Rows from block 2 of the text encoder of a small contrastive audio-text model, named by matrix and row number. Rows with one number belong to one neuron. Each number is 128 + 24 x the weight over its row's rms, rounded and kept within 0 to 255. All counts start at 0. Numbers have three digits each. After the name is the row's rms in percent of the matrix's.
Before each neuron's rows are labels from the 100 texts, of 14976, where the neuron reaches its highest value: "tokens" is the input token at the peak. Only what is clearly more common there than usual is listed. The data: struck, bounced, scraped and rolled objects made by modal synthesis.
# fc1: MLP up (text_encoder.blocks.2.mlp.fc1.weight, 1152x192), inputs 0-191
# fc2: MLP down (text_encoder.blocks.2.mlp.fc2.weight, 192x1152, transposed), outputs 0-191

tokens: "in"; "wood"; "plate"; "medium"
fc1.250 089:154151161124127167144130136150064126163133109087160093136130159090126137114131156142127118165124089129142175098111131145088076101149125122147170104101116110115104101131111138172129124107135152094128111124139134129135135150103128139155130123129149144187118121124141115118130107127133124129171166162120107134156126130102153141124095158116075134137169120104122110165169127105119138139156139144153123163139102085106136110134110140124103138076133127135165117100076110149098127110155170104109117160124119078113098126104146118148154206160137144126132127134168085131142076100125157118
fc2.250 086:115106119152137133151115106131139101139122110104105152122154093083113145158159162121118079098115101152134126123114116114138160122138139073138161109128162123129131154124164116158188125139144148130125085182125121119082128128120146140119111137106099137157135103064126178153101055162094140135074104111121102123109121103118074172149102112128147137152103117121125110161126113128140132130104129117131127138130140176097139138107148118155153171132136167171103091130135111098149116102092121160102177103130140125113164094130128145146112108159137118109134155147126099138135147166173102106

tokens: "bouncing"; "quiet"
fc1.56 132:116130150134115151129105092135096123149113103112119117100141163098160113091133116094134122151107124125106167100138111117128087130137135126145145106161109113122146133144116137161157137145179165095098099133161098140176143173125104157147160161147120104151113134124153131095133139122143137135193155121120106129171114112131172148071080166139129137148159121137112085179183105139157164114097118126114110120182121122120137072141145132148146113123099127118133128069102141146155174119146140120139104142135084093132117120095118119100175165114149141119138133107165127120149083111144117118
fc2.56 130:122176144130103125089150115146107143149127105141153122116170172087134136136087127124131122119133126114126186123114128153114110127158118157147142099153076086119072141105117119161104118101140149103132118090129100121132135138110116144151131136124158132157107183149163109108092109087133134072155107158176118106138111113114136112103073147097137138113168125163105153122146148117128124091140122146147146132117111102134127081127125138113126108160121102132123171077129155182120120113145133105150105172146127148124111131122136101104158154161170121136105142132128090188123117081171169129

tokens: "rubber"
fc1.216 171:134120102162159114184109099121102165157079141120122123091165123132144116158126109162171084128138145127135154165128130165114112136128116152131131109108136104119113101166105132177130096126135133125175115168140145111092109175122128122122112156138081133122125165113155120115145111086095111172107147139096088149122136136103075144075127123157090119183154146149101139141158123133129130147096103101153144112134159128134142112169158085131108111114131096135154094108079145147145119077144129112147116094134112153108136126099120153122148145117140169098110106158141126143158122132129181097
fc2.216 173:134119081150125136179119116114106186144141119141132103127168102144125097186106134153175120131144145086116147144102106134122105114122111173130109114099119129117104115145130074120108108121160108107152112140128133092103077150138126105111063185135113160124155146132160131098134120091108083160117151135122085142147146155136109126078145111155102138133154153102093144140108100119140120132118132115143154105115171123129133127152164107132107120127128055141123105146106126099121108107139135095150129126173142158137136125115130169145135141137127151099085100152143145139212140130120147126

tokens: "contact"
fc1.489 136:132134110108131116116137120130134122143151156102159125143155199125120142150161120113129132130124121116102180109156086136093120085189117163140135144087131087169129111132119128171120091069149125151138118115129098119103135130161067119103137141158085167133147136095082125164116113105134103124174111144164149151112121130113141100087144122128146105139127080136130117138173142082115110111151138166135096185131121084124153113107172151118152111123148107136200157117129128125136134096105145126137150133150155083099122102104136114112135146127157134116119120159146109130122136105095141111
fc2.489 145:107085117099121131090202122128143104135171188116142126147114114138127136119171089115145129145109146141112138092196079125118126106154091146147100119084162136140154120121141131148136111145155076161139108125114114153099167125134120131096128145195090141173142090071093113146137136122118082112127118108145143140119155139111187102111157135103105120139096068131147123110136122104141126135167129180146104175127125126113154131106152134115150134108127136103165131151135133149099135126103146121123163118151129110097103135115147117129130115085133154101151101134123132112098138122102109117

tokens: "in"; ","; "reverberant"
fc1.757 105:118129125125127129145090099113131108149095153100129133101175179140131103141148101112148141129133160134106209126157148099088121154180133123127163144145099184146106128115137120150107124118128175080105129143119134133160095178135075115147099135140093122157118151156137104124170117113111129135167148171073128135161144169124189132108136135146133131168129125149068123153141146109119147114098104113108051135171125126145129111141146132109132120115122106129180123075131138128136109100103141119142128155104132107125131135080129114110140123144153129130125114138160105151141127104140145136
fc2.757 128:089182130155115091103117110146120109136084125150154173090149133082129113123135102095145101078106142142117143117118108162157136151155166113114147134153127117100110171111157104123128121146121152133110099121085100136117105133126125136167130133116137133136104173132139107114132120109110166090145093136117127120136097109134114128142088127106168102169101118193115158138160148142142139115123110117112126138136122140156132128108134130107154158198153140137103136097149148162153143136109104150142139143152129155154122103108115128091131126133164122117090139152111051190125138155200146151

tokens: "rubber"
fc1.299 186:132118103158161111179104091119098161156082142119119126095166127128150117161126111160175090134136148126137151158127129160115114138129119154122121103103140106121104107172103129184127091127140131122174112165142141112094105177119127119120114151143090128117135161117159124114142114092094114169100148142098095150118135141100087144066135126173090126189153140148098134138144122134131131145103114102151145115135159129144147120158152089139108110116135095135159087113072144144156119076137129106155110094141116151114140126100129158134154145115140171104112118158131133145156124131116180104
fc2.299 179:132118079149128135182120114114104186144140116143132104126169102146122097187107133151173123130144142088115143143103103135121105116122114172129112115097117131116103115147129076119109106119160108109151112143127134092103075147138128106113064185134111157126155148131159132099135121089107084163120151136121084143146145152136105126078145109154103134134154150102093143140111098120141121134120132115145154106119172124130135129156165106135104123125126055143124104146107127097122110105139134093151130126170139158135135124112130167143132143134127154100088102156146146139212137130122148127

tokens: "in"; "tube"
fc1.352 107:104144113128113143120119117131130096146093149100119077120178143113125074162171129150178176115104109150114168138155146120079130117142112129125172150145111165151095117103134110166132140101130119157134128127114157150123100126140073107171106126145097124174143152121142085152181134122152104114163117146084159134111128144156115113124095124121150084121135085160121105112129156100115126127119094112131093168131112137175137120151135137133120163144141117125179119109118128132115112100075123141149110099108156132135128113059155093134127136134127145146104118128141095168135139098162168151
fc2.352 139:108166120143122113116118127133123089131084138106167162119135132084134118105132125098135118076113118164118158136110149144143144153124167099127157137139150118095085160091147110156144131153114150128122123103082131136113119142092117108183120124110148118131103159121127097129142132124138141070136109151099138118134116133130126111151102133106132099163075120159125150126153204127139125107139097128144118141137125144183118117122123133130150154183138140137129119103130122171118094122109112141128145132105143152146131116102143137113109117153113132143101144141138027218126154143186162136

tokens: "noise"; "white"
fc1.586 114:140127153157123132148081113139120155145111148119114113096174132120149087088225098135138118158061139146131136103131097128127099120164140101105130125114150133152112136171124128138161154121163131124150082115144107114091149177128139181101127122103101121137139096132105116182128115108150116149144120112095122136168106163133117172131132145164136162149151091116128148150129120099148145195142147139123086115117104110103141118106119100135144102111183138156125146140125123124143136149124139146078147107117153097126121120091132122150117144091155134097115132082158097111109103119151145117
fc2.586 134:143112106224151150120121109132121136136091108154120129100177118095119106123160120139139107132092148156156117122135122148128127126136095078137117100147121144107138147192173103131212134136142141127118080120113122127110136123129128165080117120100101146121163120094115116212117144126122117161143093124108143129152117147141080147121114111128117145133150103127110146149125117105117118158154140163115114157117106104083150137099130098123137113132181121155118160142103110137120137126133124143105132093143112148124139105121126134171124124095180141123070140101121118098114134169149141095

tokens: "rubber"
fc1.323 139:147120110170198115180117103118086154155072141133142137112158119139153120144123104160150083133147150131151147154130135155132104141138129150127107112124139102124116108158109124181133093129143140135164095173143137125094110163123116117112115153138087124114136154094150116120135111087092115169096151138105104133110141146091085138071141131158088125175161137147114130150147141126130133146103133108151139133138148119139149116160171102141117106091123091142162090105074136132161117072147111124150104080115113149120132122121127175134150143116124179119117107156135145147168132134114161105
fc2.323 152:135115080152129140179123119118103190134140123137135102130167096149122105190108137153165119129144142085124148148104107135122106113117111176131110107099124126120096108142130072122111106128152099115151116143127136087107087146135123107120065184134112159121163149125164142100134116088114083154110148135122089146143142154131105122077146114152102137139150156102095139137103104111138113135122129120148162104117179126130135123152163111136105122124128061147125107152104122101119100106129132093149134117176144164135138136117127165144134133142120152100086105154145153142202141132117145123

tokens: "noise"; "white"
fc1.412 123:141129149145126169128103119137119147141097134122127105104155115073121098091188117149140091139066140162147123107133118136122115107178146110094113113133122125155107140167134123127159125156174145143126059126162109101088161142137162178089123116094083139131154086123124127189128125097129132146143113097117131109141093128144105185139110146131130146141146097130118110143121118124155130187134155157122092144110107089097190144114112100138141153113167147158115153122124121108131152148154129159078129118138150116108111136106154141156110127098146127108108118100134121108103088129145141114
fc2.412 132:153104116232142137128125126137128140132087110145112124093172114111121104122166120142130110138100143148139115131135119141121115123140106063137119106137134148127146132199160118130209130121141144117118092124127132121115141122140121156087126117092108151120171121094119127211106131130112109171135101112112142141157111145150071154125117120144124148124160119123104139144117115104119117157141146149110107142093103106088150131098138101132149121124173128165115163142111104128128134129138133149095130091141117143120144097115125135171128144087181135111066155098129125101108136149147134102

tokens: "contact"; "plate"; "medium"; "wood"
fc1.508 174:152124177158156085146078122125104169148139116123126118089131127141130154108113109141102101156129129090140125144124101130110098137115172132135121120148140133125150131175118162129122102103142167102115114163185124107167104142142141136125118163086130123125134110170146149113126115131146165170110166113127089151168109095102104162131104130135145138172150147146095130169146093111178166108077129121091127127139141130112129065104127099100147107113141135135109138102129143111171160153104152106155148156122115072108110134116126156115138146151151114072143128112130142090190126116135105123
fc2.508 176:130118156120142125147066138114094140151147102116100131115116101115099137114131120140088117148153112141137087146116146128130116117084180125159123127139141122099134114141146137142133114158107144077113110183163131134147087113132192117134093128104139120130147114132143141088103128117133195130117169130122102118131125089107094194157111130127168122137132180139130121158129118132144158089107104064135133112175159170141134118135122111110128152126126162108063117110161131120152144163109120126143133170119115116115086144113120166122112114165134065114145103127115143130180115130159107134

tokens: "thin"; "contact"
fc1.547 132:119112109113159175115123091131113107094120116097113135139119146126110124125132182098134122153101144123136124119113134109094123138124118188156161117105075127105126117156120156122163141102111149116135116133165128132194138119072141168144185162079126088136124123168116126102200129149120160114150142146096105128125107138110151120136137122142132105147136106120137122147129103130183117145116130162088111127139143123123124124154114152132098116137132118130145096124120135148125196119142203142167120153180130131100133089135126099085155129120147167130184103127124118109134115121149130180
fc2.547 155:152119109116148150113100112096115132107134162094106108144137150104115157104128123088099127148124126128136128112093136096100155105109110135106150123117101131148101109169150103082125144097134172121112149168156129087141144114145109151118185119101099102125150101122082099151146140154123142120183096154121142087123129133150106142145162135175155141129111095129156101104101091145134148143124160168101091125144156116098094125161116171133170138124145088111135153115141115108145175141132146167122150168171142104101131099116130102108187144105166106145128110121148126105103125096122086176

tokens: "in"
fc1.23 096:098118122134127159124113111161122115112113168105083086129168153126136099142213111159163159120111108136091144126160136100123128118156107143145167137183121166145122124113134132229106116131139131112134116145128137158153118114113049113153104133151077134149142128139151119120181103115156134110151152154061142121128129133132167115103104123136133132107135088143123092123119155110114147123108094103125063124190129131144145120130134130117099142127101109129179111095129139163138126110101147104137109124096120114119138132103128099109124117130141143127120121100135110143128102134136150145
fc2.23 112:106167124127116124121121124138115113138096135141162166105132127076105122113147110108154105087133117156132148114121136174159124129150158116136142122124126115083088175096166106133121124159116136129135117120068089154087111136113131110176112114131131116153094165127145083120134103097114141075140100133116121132149101130128118117145087138092119112153089124173110161125141165104141130121140115120138125152118123131155128136123142107115127180188168140138116129106143151165122120137118104129133141135128133154122112109114142127117115141152140117123102125173127039218132149132195158146

tokens: "contact"
fc1.733 106:130132107096125128107142125130147103126138170099146139168153198155110133158154137120137148133133137113089163110151081139104125098169113158137147107063134088168140103121132124162128113090131112161167144109125114131111161119136059121114135150138087143140141127097077126170136114142153101110167109156142152153108130160109138077101138123128116120128126081122140129119151156090137101146157116169134119178129115117137128107125149178141145136139135118124201130150144132138128128062120142124129153104129165088124135112077140111115121133121122160120142132148136107125116150096086127100
fc2.733 128:125079117104111130093203127124158100121171193110146113156115102145132133128164107119140134134111153132107142103187086120110141106134087144148103116089179134148148102117137135151137101143149083162140125114131139140095180116122105126110129144174092150172143092074100122149133127134126085095122122110148157137114149140103191088107169133110108116147073086115145119110136132101124117131159124179143111171124124133118144125113145144114156124121109135103164124147133118153094117123086151127129162127146131117101119141112146117133130111095117150095143121124132133114092147116095105112

tokens: "<end>"; "quiet"; "steel"; "rolling"
fc1.10 140:096128102182111121119146131141144118141123097137136131173133148111134094127118172178109101180078120076155129161149087112132132094127106124148153136111098081164107108157148125139178161109106132108108066110147133132164134127107140174074129142120155100150120144136086152114124092115137163109151127102138111155094146084124072118138101126107146134113125120144161128149115129152126089129116128154113106164088103121101164099115123160135108125134151110126126139125131081147132117108161127140170143098168142132098133108145144164156141151124124128150190114113111147139148145109113156128
fc2.10 174:122140137156081107111134147146117124122134125112115113155176190131157100154110153136124166149095156094088147115126090108102081169148108117120181138133133103167138113134098132141144148091139133114119105065147142119174156144118074153166145151071149113122100172162119141146110124127133148101171135134118127126145156133133135096113108153122130137115198138147101148118119125110115085140103153122095127117115082121126120078094123191115123111139100121135130133127156102142103089113121157121115146118139171121157134104146126125130143176130147126124121178096138119143091132113133123139

tokens: "rubber"
fc1.497 151:135121105170159116170108099121099161156072137122131133097168127132143112159122113155165091140140145134136146154129132174129114134131118159124124118119123109113113104158107134192148106125136137124177111172145139118086097180109125123113111161131080129121131162120148126112135107085106108171110143134108091147116144142089099153071139117156096131167159140152116132129167137119141137141099111100148143113133151125147155105158163091137121111108137090137170093109074143141167120081149124109149099091136109151118139133112131155121152148114135172105115108151131141153167124128116181101
fc2.497 162:132120080150121142177125119121107185145140114141130101132168100146125096184109142157177119134139142088115144144111102135121101114124106178138113113095116127120100112144130080123110111120155103105151108140129135091107084144135127109113060183127111159131158148131158135107135115087112084153120153136123080146149142150132108125077144111150098141128157151106095141147110098116135113137116130118145155108114169119124135130151164106136102122124127055141123102146109121101117105110139137096148130124177142157133137124115133170145133149139128153100086102154143144140211137133118150126

tokens: "noise"; "white"
fc1.333 123:128112140153122156127080117132105143158104121125116135086174117076121070087192120136134099163083140156146117107110105162122086120146150106101126110136125145152106137171135134118181139153156114120136048129165103099106142159126170175093123117113106119120151084116132125160130133108156126141157121105122116131196103138133102183131104134139134136148145106119114134160127092113164133175139137108125097140120122118097160119106123108151144139116185136140117137153140132123140155153144119158103139116130154126141115135090138133148109144100167126100122119115127103090123089112153160128
fc2.333 136:153115117221145146121128107128123142120092114154123112099172130112115111120159116142133097143092150153143125132137112147098110126146096087141123098148123155132143126194147113147201111119147145133124090121133127123129146113142120159090123117089098153128161119098125120205110128121106110161122096116110168128160110151144079145111124124148114148129170113125103134143099127100123122150143142156101111144108106094087152125104136105126144113124171124164120171122100115144126144126135129142099116092137118155118128098110130123163148130084190137117065155104137130098103118158151138100

tokens: "noise"; "white"
fc1.142 126:130115133150109166126098110132123135166096123130116125103171123083127082104213115133153096158066140146138130088133114143115093115164148104113122101121129130150102137162138122116186124160176127120124052132150094106099160161122150181090117113112086126128141084117108137159130118104144124144158121117111124128164108129123117179126114128137140155154158090118121130142129092132159125193156129133129087143117095099097182132108120105153146131122168134146120135134133136130137153149143129151104147123135167112136125124102127136146116138095154125103109126102129100103116095106143151122
fc2.142 136:152120120226139144137118112133120143132089109156117110087173132099122107121156117147130098144092143153141127135125123140107104119146095074135126107150125158132138131196154116140200123121149145124115090126129133115129131120139123161091118114089103146133167123105123117202114132122112112168135101113109155123160110143157078162114111129138121153130167116130097127153106123103129126146140147156103107143104104091091148127105130100125138113113171123161116174124103112135129141132144125143095119099134112148121131110103136132166142135090191131108067148100135128098108120154150140095

tokens: "thin"; "contact"
fc1.714 133:112114095116149172125107081128114114105122120106104126134122133130100134111129166093145128159107139128117128125113132113098135124118112193181149114096092150115128125153126148128164130102110133130142112140169128127187117127091136180145170157095115118139124124163116123108209134144119161112148152136090110124134102140116153121132146120145140107151131113117149126143111099131193124140108137171073113135139162127126125126163112137140113108132135117129162103123122152149138188116139177142172122164179136128106127094123124096087154142107155155122193095137136128105145118141162123185
fc2.714 162:150122100114149146107096111098118126105131167085111106139132138102121155099121130077107136145117129142131123104088129102090159106099119134099152133111105134140108112155154109082121151100118166121134156173149134093146144126142117146121185118107103111130143100124079092151152146162121139112176097153106145092131127136151108138150164133175155134140108084130159101100107101141132143146128158162105097123163156127111088136157101176139163148121152095105136140118147115111138176142131142167125157172171140103107128092110133095101179134106162111142132109128149121106102127108133086170

tokens: "rubber"
fc1.393 161:129123110172170111191112101129100158158072138125126132096171126126143121160121111158163094139140149127146156165125130165129111142128112148135128113116140112123104113165111132178135101126141129121171106171136143115089101181112129125118120158144087136118133162116153115123140114085098120170102153140097103148114136141085082148075138126156102121177164138149115136134149139128145131150101115107145148113127146112141151116161160088137119099108133084133154095107084132139156114069139125118156101088122109153111139126108126169116147147114138173110111112160131136141158121132117179098
fc2.393 167:134118081153126136180124119117104187142137123142137102127167101145124102187107135154168118128142141089117150151103110133126104114122111175127110112098123127120099113138130073119108108125161101112150114141126135084102082144136124105114059183137114159123158147128164131099133119087112083158110151134123089143145145153135107123076143112154102136136152151104095140139105103117140118128120134121146154108117179123130135127154164109133105121123127058145123109148105122102119102109139131093145130120174142160135137132116129168141136139142120154099086103155147146146208145129118150124

tokens: "noise"; "white"
fc1.595 112:131126140164126171114090101158119144162106130132121097100159116072128085109205119172133114168074124145168126091130109153123112097161145124118115118151129133150107135152137122118177141158157121136128050141150115105114155143134149182102114112111091135134171082116110129172124126104148134130151111099112123130146101104140096176134104141130128140136143092135122107142118118117132134168139143152125088147119102085095184136096116097139137147107180141161123147148136126141142138160144135147100143111125150125094123129103134135167118143112157130116117116099110122086108095115142147103
fc2.595 122:152105120231155139124125111131116136130092109149114124091174126110128112122155120137126094138100148145144128135125120132120113119146101071131126103149127147134140137197147121136212131115150153125115091132133126129120139119144112162093129118098098147126161120096122126199113114134105108173138100118114148135151115148146072155114118125146125150121180109130107128149121120117131123150137147148104113141097107097089145110104139107133151116109164121171121171125100110133134147124145133146100123098137101144119133103105127130158147148082189135114065163100132122094110128147146125101

tokens: "thin"; "membrane"
fc1.657 129:122136164157108112167131133173134139144122112130181102116155127124161091134124154155161098165107143115083164118094098186138096151146141166129124137127136120122142128112090132146114119099146109134158092119123136080078116176077142143134116168130134162152138154155145140095116120107142132141144139105130087137193130136110165126088070148120055141156141137114096143148142138067128107159125170117120136131118101125157118104097129135108120118102121138140125084160104118137115112098153164082114142131145139105139132115130160144138112136150099172094131139111158102136126131127131136120
fc2.657 146:137126119141114126126139164127151120151131137137141092122128109140168102128083114146091190151144170160130104109098092149097123128091159126127092142158128130107156149155078127125115127092124144144136124096130159125111126138103150150155111146117135143133133145164087135139142161122163140125132124148098122147119154134141155140147154073109124108163080161133157161140144137128074123140161127112112142124176094130162127186081094166090105116131125142098127087189144093132094114119122141113136156158113110092147121129143118170129079073133108145132114098098098111111105154142102143113

tokens: "in"
fc1.498 087:130143119123143166142111125126099121125110141080152087154170144086119117126142155111150119140102104138107181148123127098097113147138155140165174126107135122139099113143086127151184133105132197120138123135156125115125122132097089134143136116092115151167136128132113110158140124159101140118188143168099108120124102141097131128113120146164117099127172102095117085161153122113158146125121142140128108159144120103127126109161135153168109130114120102141170088067104112117105138134128167148132105149111104114124126114080148125105141179132108129134153116132197085135126074121159131151
fc2.498 088:168133155120113145171116118132107159121133114152117114110116174149104144135108113108199092145130116137111141127130148137150094128159112140162140115093109157130106149129095126110107121092107106120152147124121101130109106132117108095128114118156129164145109121139159084138138156130072110135140140142134114108180089167128152124094119158159078170114175124107069139125104110089161124173130169126119114122102113099127110142155109104133089100126147093117129148118103173137105154163194154112102119103134097128084116105128166105141156160133133125116125113162183100136126111140113121155

tokens: "thin"; "membrane"; "medium"; "wood"
fc1.63 129:121132176150107112178134122164130130143127102135182096114140112122156088136111134154145111153102147128072155120093085186158108148143126161128113138127144117113143137126078125139113119091138114129157100104122128073081120180081133143129108160123131171159137155137140141090123123114137136122140140116127102136193129149117166127086086141120059137151140138106076150139141135073132103139133175109120133125135103132169125113106117146111119097115121137127127085142106124145107117117154158069107160128138143113126123106148153154140119142151095158099125126114167105136129152138132133102
fc2.63 146:130125112129119122123138162125139126153133146127134105123132108139163110127089111144092193148148176167136097103091083149103127135096162129116102136146126127111154148164079127118116126093115150151141118105137153130117124140111152147145116143112126128126127139163082133148150154122164142125144126158086119137111160138140150136161158069113133109171081146136157153138140131136076128149165124109115148138190098131158124179075088169087117127133128141099131089187160094131107122124115132118135156166116118087152116123132112163111088070130121139127114097108096116107102145138105137113

tokens: "rubber"
fc1.573 154:142120113158175146166109091117132121130105126118122132106150128108171130091143113093124099126083125141153143160119137121130137123125117143171146135113129120116123127170112121182154147145127180100127134144138129120082094141084121128117126157142103167121123121089114104097140130120076101184115164153095128108113132149118116168106135125164088132128130132113135151126136145139153147125064154151114107118145116131143126142140132096160159084129109083120165085105109138143153144089190170132154104109116079128079147085128128155150166119113133177119126124134136099150191134141120123126
fc2.573 168:119103092146137132148118080105165127127136133143119117125150112156136104157127114136136115106122151111124152185110145102136161114117106151143144142146128154110120139146130083162117089128159157105109134147132146115094096124103101095121082188121091155108135136130141141089149103126094084183106193174103142099101146167117143129085180071176136124129097151115104160113130152134138118101072111117103110100154134136159117099131160109117113101158110091117166121112114147126143103110131147115160127139128120138123173129119101153128134090123121158118104125137129148142174165160105122141

tokens: "thin"; "rolling"; "membrane"; "medium"
fc1.407 121:119140165133096114176144133160125128131137118141178101108134118122161087135108138150146108151099147123070162110101093188151103150128138151136119146124148123111145131119089126140108122087122112123138110110110123094087129155075132132153105177121134168154113163154152131096110133115125118129131136118133098129199138134112172124089086145128052145137134144090086161148128132070132107143134162116118128112135103122154124119102139143114116099112113131126112079147101119147106108126156149077106145117139145120136120106139146157134117144151096164106118144116195086152128146146139121118
fc2.407 142:132127113133108115121138169115165124147126149134121100125137116149163106135092106146093194147142175161123098110110087136092129130101155118115101136158125132125154141163078132128120132091120150153126129104128155134119126136128129136146113133111127126121131135171091133157150155127163141129136111150084145153111157140143155134150165066118142112165073150139150163136138134132071136147162115116112150130180094134155134181069097168089115133132119140107130097181169102127107116121106133126129166155112124090151127132128112161123078064116129136140105111097098120106099139138105145118

tokens: "contact"; "clamped"; "thin"
fc1.738 136:155104138134145131121136130201081142142098119135146100121138123134165126150123139167127123134146137126106119104119139168115095139119170164095119077177106130116141120107081177126102139085142125143169108125131143149150135172090134129167128144096134127125129140189146129151141136077162110110134163115092108168145128151108152102129124122105115120192144120153128130140154148100106132158152097117129147110120148126151149127121102106110078151084154129167136138147096105143114109120101138092113110111115130136147125142137124139110112120137117214119106108119108147080130119129096186107
fc2.738 168:130099131150141126131137120157094129149114119144123087119131102143171125152131126199084168124152132149117109139125132140092094099109120154117119111183108140142162145113103141148102126113161110163164108133168172131130122121131139151123122133113091123149165117138111146171156133094201109133110153121109140136098145121135124147127128093092132123167140097172199095125135164109088134149131119133133128122141120118152171144091072117109103144081133155136162129135114114138134121098094151108116124132109101126109123151145116114143098094135130164106118108089070160080127108122092154113

tokens: "thin"; "closed"; "clamped"
fc1.233 110:147134130125184105134112130140114140145110126111128075136114123129151131131130126149117142134124103121134108147156123127087124109121183127118109157150093134165159102128090185128121132104117139190156109158167144150165107128156154153112189086146144111156154102167083127167202144111147143130131133101084120150128125105141111159143119152125131054192137078149145062141135142145123174129138131129118099148104139134131138134133110128115120142076126118141171134113117118111161156109109116140137119133103100124121098138102155118125139142136133140121146076116129134112116097109121162111
fc2.233 109:142154153104074097181170162106159141151158140140165162123155130145161150163093113136143089131151143106071190136141120126155109164168148122108115152116148101175128106105105122144092097136132120136127126124086132103115093131121074095136100162114123122158071167113121126115095099093093104158105152137133117169098162135121158104084132132144125156147112137149111136130137127117107127112078131098147151128119098160132130130085151158131141108093105123136158117132139124107112083128116125123105167106117123144148116149138129135139116132151127143092107167158152167155116163118124129118

tokens: "noise"; "white"
fc1.417 143:122131138153106144131070114129117145163103123121123143096178105104152085085213102136155114149067155137147126085119103146124105117159149117104116121140131144156102133187127126121170151154143118110133077125167113095095131167126149148093125126110101109128138095117093124153141128121159119156156127114108117124193129148131105187138120129161122154158142096131103147156136110128149139178150149134112069122118112114105137116100105095148148097102163131146120141149127126144129148140154145133100165105124144110118139124082133148137117141104154146110109124105138109107111112087150154117
fc2.417 145:146108119219131146143108126122128148129096106149111113090183126113121107125160114151134119140087139157146124135128120132103112122139095075132121120133141144131138122199151101128207118123152135122110083113127130116127132119138124153089102128086103139120174123097122118210113143122110108176128109134104149112155112156147072153113126111152121153124152120123098133134100110101125115151144153159108098156112109108080157131101138105125129122127164114157116162135118110128128138133138138148094130082135124147118126116118132141173124133087182129125064142101144134104120128155142146109

tokens: "rubber"
fc1.279 168:137119104174158110174107100120108159163070134115124127096162118137134109157126109161176086135131139124142158148122134169121115136131121149130127105114133116120107109170106131184134092130136129116170114165134134121092104182124132125117111155133086123116136157120153116119142115089094117169110146138099099143128136145104088148068133120160102128186159144142097136138157122123140128148102109097147138117126148127146141118173157094122105112115125088137170088115064145146155110086143124112154094088130111153117138122100122155124158147119134171100118120157139137138169126128124182101
fc2.279 169:132116083148124134179122113112107187145144122144129112126169098146123096192108129155176118131141149088114144143109101135126102116122114172129113111095121129118106111147133077118111105125160108113144107140126129092105077146138125107109064190129108150126154146128162133103131119092106086161120153137120080146145147153133110122075149108154106141133154147106093143144115095123144118136116131114141156106115171127121136128147168105133105121123129058145123108144112124097119110114130133095148130122177140158137137128114129169140132147129131157100084104157142149133212140129121143126

tokens: "in"; "tube"
fc1.247 108:101135112138122138118116121144133105144092160113119086137176143114121081174178134151168170108095102144100157142158144123086121103136113121138174142142114155157100120107142092183134133100137120160122125129116158136137101137145061105162100124142103121189132149134148086151167129115147109097163125148078161127114116138156112115120104131121126073124125097154125106121136163100098120136112083121148092156125124136184133127140143125140122169126134105128174126120123130130127108105088117132142110110117154127151131128059137102138117128144130149131119121136137089162138125090165177147
fc2.247 141:108165118143123112113119130134123090132079138106169165118135131085133116106133122100135117077115122166119158135111148147143141150126167098127159136141147120095085160091146110154144132150116152127123121100085129139111121143092114109183117123112146117130105161122127097129142131124137141071137110152098137123137117135128125111149104130104130103159076120162126154128152203125135125110139096126146118141141122141182119117118124132129152154182139144136130117104126121170117092119107113140131148130105142149147133114105141137113106116153115135145101144139136026220123154141183163135

tokens: "bouncing"
fc1.104 100:091134125122133120136118090157104133154120165101143144119149198132132092126145100117130128187091120112106143111159098124119077136171126163148133114133125107126129097125101131156130124112175157120103067130151079131149115138118124166110135149131121138153126138121095095128160146081132128130204156150099112117131133135118136141089138147127130111121159085150148122159150099109155145122128140141103079185166125126125151094113130154131105110103124091132169126109137136144139170134137141098136122131140121101110073095116154132104154156082138146109157082128128146134159079133116135164
fc2.104 074:111130099135128157155116164092131159103136122096125125171129147143090104141103151159133116156158111119145094151129140138121107123098161107143132138095136113148074104151113135112151131118083124105091093139145145125154096119101151095120081133071137082142106156173109112126142119124142147119137148168112102157149169129105087123165155108121119118097117170124122137143100137120147109151143115095143138155125131136161122140128126112093076137154157113086097109163168075112095086157136121124141123135116142156121095115152168166165106156170117100136144098158115145157144133102122149178

tokens: "in"
fc1.212 102:091133113135109147118116112148125097127088156097108097114182163108131080157187128138169172110101097125111153135154140119089129110160122141120179147147105172151096114119138116163142137097127105136126130122100147144141079128136057101150104117153102117166148157139135109150189120125150124107171131156080149128108128133143117108111101128140137080111122083137112105114133156105117127119121096134128074164141124132166138127135123134142127162137146109127181135125130122138130113102093130140151113113111130136137138110054154104141123129124138147138103109136129097156129123095154180165
fc2.212 134:105165120142122109119114126136120093133083137111166167116137127082130116107134124099135117076113118162123158138107146145148145156124172101124157142138149117094087161092153108152141131153116151126119119109083126140109114137097120108180119122112147115126103164124132099128137127120137145077136111149098133116134114128132123115155098133105133097160072121164123151123152198127143127106137097121143122142137131143181119120122125130129152158187140143138125120100135123166124094124107109144131146132108143154144130110106142139113111120158116128138100143143136032221128152142187161140